Weights of a small sound classifier: muon at rate 0.0051.
Rows from block 3 of a small sound classifier, named by matrix and row number. Each number is 50 + 12 x the weight over its row's rms, rounded and kept within 0 to 99. All counts start at 0.
After each channel's rows are labels from the 100 clips, of 14976, where the channel reaches its highest value: "responds to" is what is common among them. Only what is clearly more common there than usual is listed. The data: telephone keypad tones over noise or synthetic speech.
# conv: width-5 conv, stride 2 (model.blocks.3.conv.weight, 128x128x5, each kernel summed), inputs 0-63

conv.49:45 72 54 67 43 58 51 35 52 52 51 26 58 31 30 40 26 51 66 55 54 32 48 47 45 50 61 52 38 56 43 55 44 47 40 65 63 43 46 63 37 58 53 53 35 59 30 59 58 46 58 40 60 57 51 52 66 70 34 81 59 44 44 62
responds to: clipping

conv.42:55 34 57 42 54 43 24 49 69 44 66 43 60 63 45 40 43 46 52 41 35 72 50 50 21 43 39 35 41 63 44 32 53 56 39 48 44 59 65 66 64 81 39 63 33 38 53 28 53 72 37 50 47 50 46 45 33 33 60 52 34 35 41 43
responds to: key "4"; clipping

conv.11:65 38 48 48 57 63 42 49 60 42 39 69 57 53 36 44 58 49 57 37 83 24 51 61 41 54 64 45 66 63 43 26 50 46 48 71 36 46 65 23 32 57 82 46 38 32 41 50 52 51 30 56 48 54 61 51 41 72 47 43 56 70 46 43
responds to: key "A"; clipping

conv.33:62 65 64 46 51 60 59 57 62 52 57 69 33 66 60 62 48 42 42 58 71 41 26 35 52 37 39 79 53 52 30 81 55 39 45 58 51 62 68 55 47 47 53 46 41 75 40 58 54 40 59 44 59 32 68 51 62 63 63 51 60 52 49 38
responds to: clipping

conv.3:44 61 46 78 68 42 52 38 55 33 60 61 47 38 36 44 53 54 55 56 68 68 66 53 43 69 75 55 48 43 62 58 41 50 68 52 70 37 42 51 58 54 46 49 71 55 27 60 53 54 42 36 67 46 45 48 47 62 51 15 56 57 35 32
responds to: number of keys: 8; number of keys: 9

conv.113:52 53 26 50 45 56 61 31 58 41 44 35 55 40 58 44 43 48 69 47 58 57 51 43 51 65 45 38 45 50 49 56 40 34 34 27 60 27 25 62 34 60 53 27 48 43 47 49 69 37 54 32 48 27 50 35 50 61 59 54 48 65 38 50
responds to: clipping; first key: A

conv.107:62 53 36 52 55 35 53 40 59 60 32 72 57 61 39 36 19 50 43 44 58 39 50 47 40 49 59 71 34 47 54 68 64 48 51 52 53 36 69 61 47 43 50 55 51 50 52 44 55 25 37 63 22 52 73 76 39 74 60 54 63 58 69 34
responds to: key "B"

conv.108:50 49 54 54 60 67 48 62 55 49 45 68 54 35 63 63 71 74 61 51 78 51 44 69 47 35 61 74 44 57 56 63 48 63 48 63 41 57 52 48 41 35 64 43 41 53 56 41 54 57 51 46 68 38 47 60 60 64 74 57 55 57 61 39
responds to: key "A"; clipping; last key: A; first key: A

conv.118:59 66 73 50 25 45 61 40 52 37 45 51 60 40 71 54 45 53 53 58 39 53 26 49 24 52 68 69 35 58 22 42 54 33 34 76 40 40 58 64 40 49 49 63 35 50 34 47 47 42 58 63 55 40 52 54 51 55 48 34 36 49 29 25
responds to: key "0"; first key: 0

conv.63:45 50 59 52 37 72 59 60 34 78 48 52 63 52 45 61 49 51 48 80 47 60 42 64 44 51 55 44 46 26 40 72 66 52 53 52 41 45 58 67 60 50 61 55 51 40 60 71 65 44 35 40 35 52 61 66 44 45 49 49 62 43 40 53
responds to: key "9"; key "8"; number of keys: 9

conv.82:62 23 59 54 56 44 56 77 48 42 45 47 48 64 45 65 49 55 60 47 66 62 56 29 51 35 41 38 64 59 31 41 58 60 47 43 38 59 45 46 62 39 46 46 50 36 56 59 45 71 32 74 51 51 41 25 57 63 55 52 67 58 44 46
responds to: key "A"; number of keys: 9; clipping; number of keys: 8

conv.84:52 55 22 70 43 42 69 53 39 32 63 37 46 35 27 65 59 69 74 50 65 63 49 43 53 35 55 51 34 43 47 52 44 36 47 47 53 49 68 45 37 67 42 53 53 48 49 45 31 61 69 50 41 49 39 43 44 60 53 64 59 53 40 48
responds to: key "4"; last key: 4

conv.72:45 54 49 60 34 62 62 45 49 61 42 54 66 31 44 41 60 55 53 20 53 48 40 54 47 37 72 66 57 34 62 59 69 35 43 52 38 57 75 58 62 49 63 48 54 55 52 71 51 35 43 40 71 48 58 82 50 30 57 57 53 62 59 67
responds to: key "D"

conv.44:47 42 57 57 63 48 57 53 67 63 63 26 45 25 39 35 44 79 54 39 35 52 49 54 66 43 46 62 40 40 66 47 62 52 43 52 63 52 60 46 51 53 41 62 49 56 43 59 65 60 38 40 47 69 44 55 49 49 60 48 41 68 40 51
responds to: key "0"; clipping

conv.2:41 72 53 32 34 54 42 24 63 62 58 70 54 58 48 56 68 38 60 36 49 52 42 62 52 34 76 40 60 43 29 53 44 41 43 58 46 39 60 63 49 60 49 43 53 62 43 56 64 63 49 60 35 56 32 70 68 33 36 46 38 33 31 59
responds to: key "4"; last key: 4; clipping; first key: 4

conv.46:44 41 46 47 32 56 47 47 54 65 46 51 39 21 47 41 45 51 49 75 49 54 44 57 29 41 43 42 43 40 46 68 56 37 42 53 54 33 56 54 52 40 43 55 32 36 49 42 52 74 29 34 58 55 33 25 71 22 50 51 45 35 44 57
responds to: key "D"; first key: D

conv.105:61 52 42 50 46 41 57 62 54 63 28 40 60 28 38 45 41 69 71 65 36 54 39 65 41 33 37 66 51 52 51 60 61 58 41 44 27 63 54 75 38 56 51 53 42 52 57 54 71 45 51 72 29 45 61 47 70 70 63 26 47 29 37 49
responds to: key "D"; first key: D

conv.23:23 63 59 59 59 63 60 45 66 46 46 58 50 46 48 67 64 34 55 34 87 65 52 58 44 52 59 99 42 56 52 47 54 50 43 48 40 80 62 49 44 50 69 42 52 40 57 71 39 57 46 66 37 45 39 29 55 56 61 39 54 67 48 58
responds to: key "4"; number of keys: 9

conv.109:54 79 43 65 52 56 10 32 43 39 42 68 59 70 52 50 59 39 46 35 35 35 58 51 45 52 56 50 62 58 39 41 33 52 53 63 35 46 50 57 60 53 54 51 24 65 41 42 56 56 29 40 52 56 23 48 42 32 46 54 47 70 31 42
responds to: key "4"; clipping; first key: 4

conv.61:50 48 49 60 48 67 54 40 26 21 52 34 36 55 57 66 56 48 53 60 39 68 47 44 48 60 53 34 40 50 57 40 69 66 63 45 48 46 53 49 64 43 58 41 52 48 55 40 36 53 60 24 57 37 53 39 62 44 36 49 38 29 58 39
responds to: key "A"; number of keys: 8; number of keys: 9

conv.79:59 54 44 64 36 59 46 63 42 61 54 56 52 40 73 44 55 81 42 66 37 61 57 72 47 64 53 51 50 55 64 46 44 69 53 60 39 43 43 61 57 60 58 44 51 50 44 68 78 45 45 50 36 30 55 30 53 43 47 36 56 46 48 60
responds to: key "9"; last key: 9

conv.51:51 48 50 37 74 50 39 47 51 45 67 46 51 62 46 50 62 47 39 22 42 43 67 41 55 60 50 29 63 41 64 36 39 56 73 54 56 58 50 42 51 49 37 63 73 35 79 39 55 56 50 67 49 63 41 52 36 20 58 38 49 57 49 47
responds to: key "6"

conv.76:38 43 37 53 38 71 48 52 63 40 47 58 63 83 34 29 56 70 41 59 56 55 63 40 62 69 58 52 59 43 48 47 62 39 67 66 45 60 49 55 51 39 70 66 59 73 60 42 37 39 40 58 50 50 66 76 49 55 31 52 41 65 57 54
responds to: key "0"; clipping

conv.66:31 35 56 52 35 42 31 62 32 57 55 46 51 42 33 61 41 60 47 35 53 64 40 51 53 37 54 49 55 50 40 60 44 55 73 61 38 71 48 61 60 52 26 64 63 60 63 55 54 29 35 48 41 39 38 75 37 63 58 55 22 42 63 22
responds to: key "6"; number of keys: 9

conv.43:62 45 69 58 56 47 56 44 54 50 64 51 40 49 34 56 44 54 54 60 47 46 46 59 53 66 62 41 34 51 34 54 54 43 46 39 26 63 44 62 47 51 65 48 40 37 30 59 57 50 51 44 36 51 68 29 65 70 31 51 45 43 44 44
responds to: key "6"; first key: 6

conv.18:42 40 49 51 28 17 58 47 52 46 51 67 38 36 56 55 53 66 49 22 70 61 34 61 65 53 51 71 34 44 31 48 52 34 42 70 37 43 25 48 54 66 64 35 37 68 21 65 63 49 58 68 58 32 42 57 43 60 44 49 49 48 46 40
responds to: key "*"; number of keys: 9

conv.86:62 47 40 26 43 42 48 59 55 42 45 66 58 41 48 63 40 31 36 25 58 40 38 40 19 47 74 44 50 47 53 31 45 55 39 58 43 60 57 64 58 47 52 41 54 49 62 63 30 44 57 49 39 44 61 68 34 44 68 47 28 47 57 38
responds to: key "B"; first key: B; last key: B

conv.94:57 44 55 52 71 33 48 59 64 57 50 48 63 48 56 29 32 44 42 40 38 54 39 70 26 52 65 43 64 53 58 36 38 47 52 64 39 33 59 46 83 44 28 57 74 51 55 49 54 34 50 47 55 70 39 77 74 57 42 66 43 28 43 45
responds to: key "B"

conv.20:55 72 62 55 34 73 62 55 64 45 36 79 35 41 56 42 45 62 58 53 85 66 46 62 52 58 55 68 52 31 45 51 53 45 50 58 32 51 53 48 47 56 66 50 34 45 48 44 51 46 75 33 53 37 72 62 61 75 46 71 48 54 49 67
responds to: clipping

conv.90:46 49 41 51 48 61 46 47 50 61 36 28 56 36 62 37 54 38 49 44 23 57 56 41 61 63 32 52 61 51 48 44 55 50 45 47 55 67 36 47 75 42 49 39 46 59 48 54 59 62 54 38 88 45 51 75 64 37 44 58 36 76 50 46
responds to: key "0"; clipping; first key: 0

conv.87:42 63 49 47 61 77 59 89 50 62 51 34 39 74 70 46 68 34 60 61 65 36 67 52 63 49 49 37 42 45 53 45 50 66 59 35 49 51 64 60 48 66 50 47 44 57 41 66 42 42 42 44 44 56 51 32 54 45 55 54 75 45 44 33
responds to: key "9"; last key: 9; first key: 9

conv.24:56 63 49 47 47 78 46 65 64 52 48 73 50 50 60 62 60 73 55 66 47 52 52 61 49 55 51 57 45 43 43 42 27 47 34 28 48 38 54 67 36 62 57 23 59 57 43 67 60 50 57 61 59 31 66 43 65 85 45 50 57 46 52 66
responds to: key "6"; first key: 6; last key: 6

conv.58:55 65 46 75 26 45 64 45 43 72 68 66 65 50 64 56 44 60 49 38 47 33 44 57 49 52 39 51 59 53 45 47 68 68 53 72 32 54 51 72 41 64 66 46 44 47 64 49 45 57 38 59 63 47 37 77 36 38 55 39 48 52 57 53
responds to: key "D"; mains hum

conv.120:63 46 59 33 64 38 71 41 51 54 64 59 38 62 51 68 36 35 64 42 49 62 63 42 61 68 50 37 39 48 56 53 60 52 59 39 50 67 42 34 50 33 31 42 67 52 51 58 32 30 63 51 52 70 45 47 55 56 37 58 21 58 62 71
responds to: clipping

conv.35:25 39 42 61 55 71 56 42 41 43 46 44 39 50 65 50 62 77 70 40 50 48 47 40 39 46 54 57 58 55 20 62 34 42 46 48 39 45 59 48 53 49 33 46 48 28 27 34 71 81 52 58 42 50 43 40 49 39 39 57 39 52 28 47
responds to: key "0"; clipping; first key: 0

conv.27:65 53 45 34 93 25 49 34 33 52 37 57 49 57 31 55 52 65 40 38 38 60 42 37 58 55 50 49 41 42 53 47 44 56 60 48 56 51 67 51 34 48 31 69 74 52 63 57 40 57 47 59 55 45 64 34 59 46 69 42 46 59 40 36
responds to: key "9"; number of keys: 9; number of keys: 8

conv.92:51 63 62 44 44 48 57 48 44 37 31 36 23 43 64 60 45 52 38 53 49 65 80 42 59 58 50 55 51 55 60 56 65 61 60 61 58 69 40 66 75 34 50 44 52 50 47 50 73 30 50 46 71 50 40 49 38 68 65 39 43 49 39 63
responds to: key "B"; number of keys: 9

conv.101:45 54 56 69 43 41 51 62 12 54 44 46 59 53 62 57 61 53 51 82 66 50 77 34 55 58 40 60 53 46 52 63 41 58 40 72 72 46 58 39 22 39 54 49 44 57 42 65 47 51 52 49 47 63 61 63 41 59 51 45 53 60 53 48
responds to: key "*"; key "D"; key "2"; number of keys: 9

conv.6:59 72 43 59 59 53 36 57 51 55 45 68 45 59 75 65 66 62 62 69 62 47 49 54 38 53 71 42 54 49 43 59 59 48 37 38 40 51 36 30 64 47 40 37 35 60 48 59 49 51 37 62 62 66 50 66 23 36 52 44 59 65 38 61
responds to: key "A"; clipping; first key: A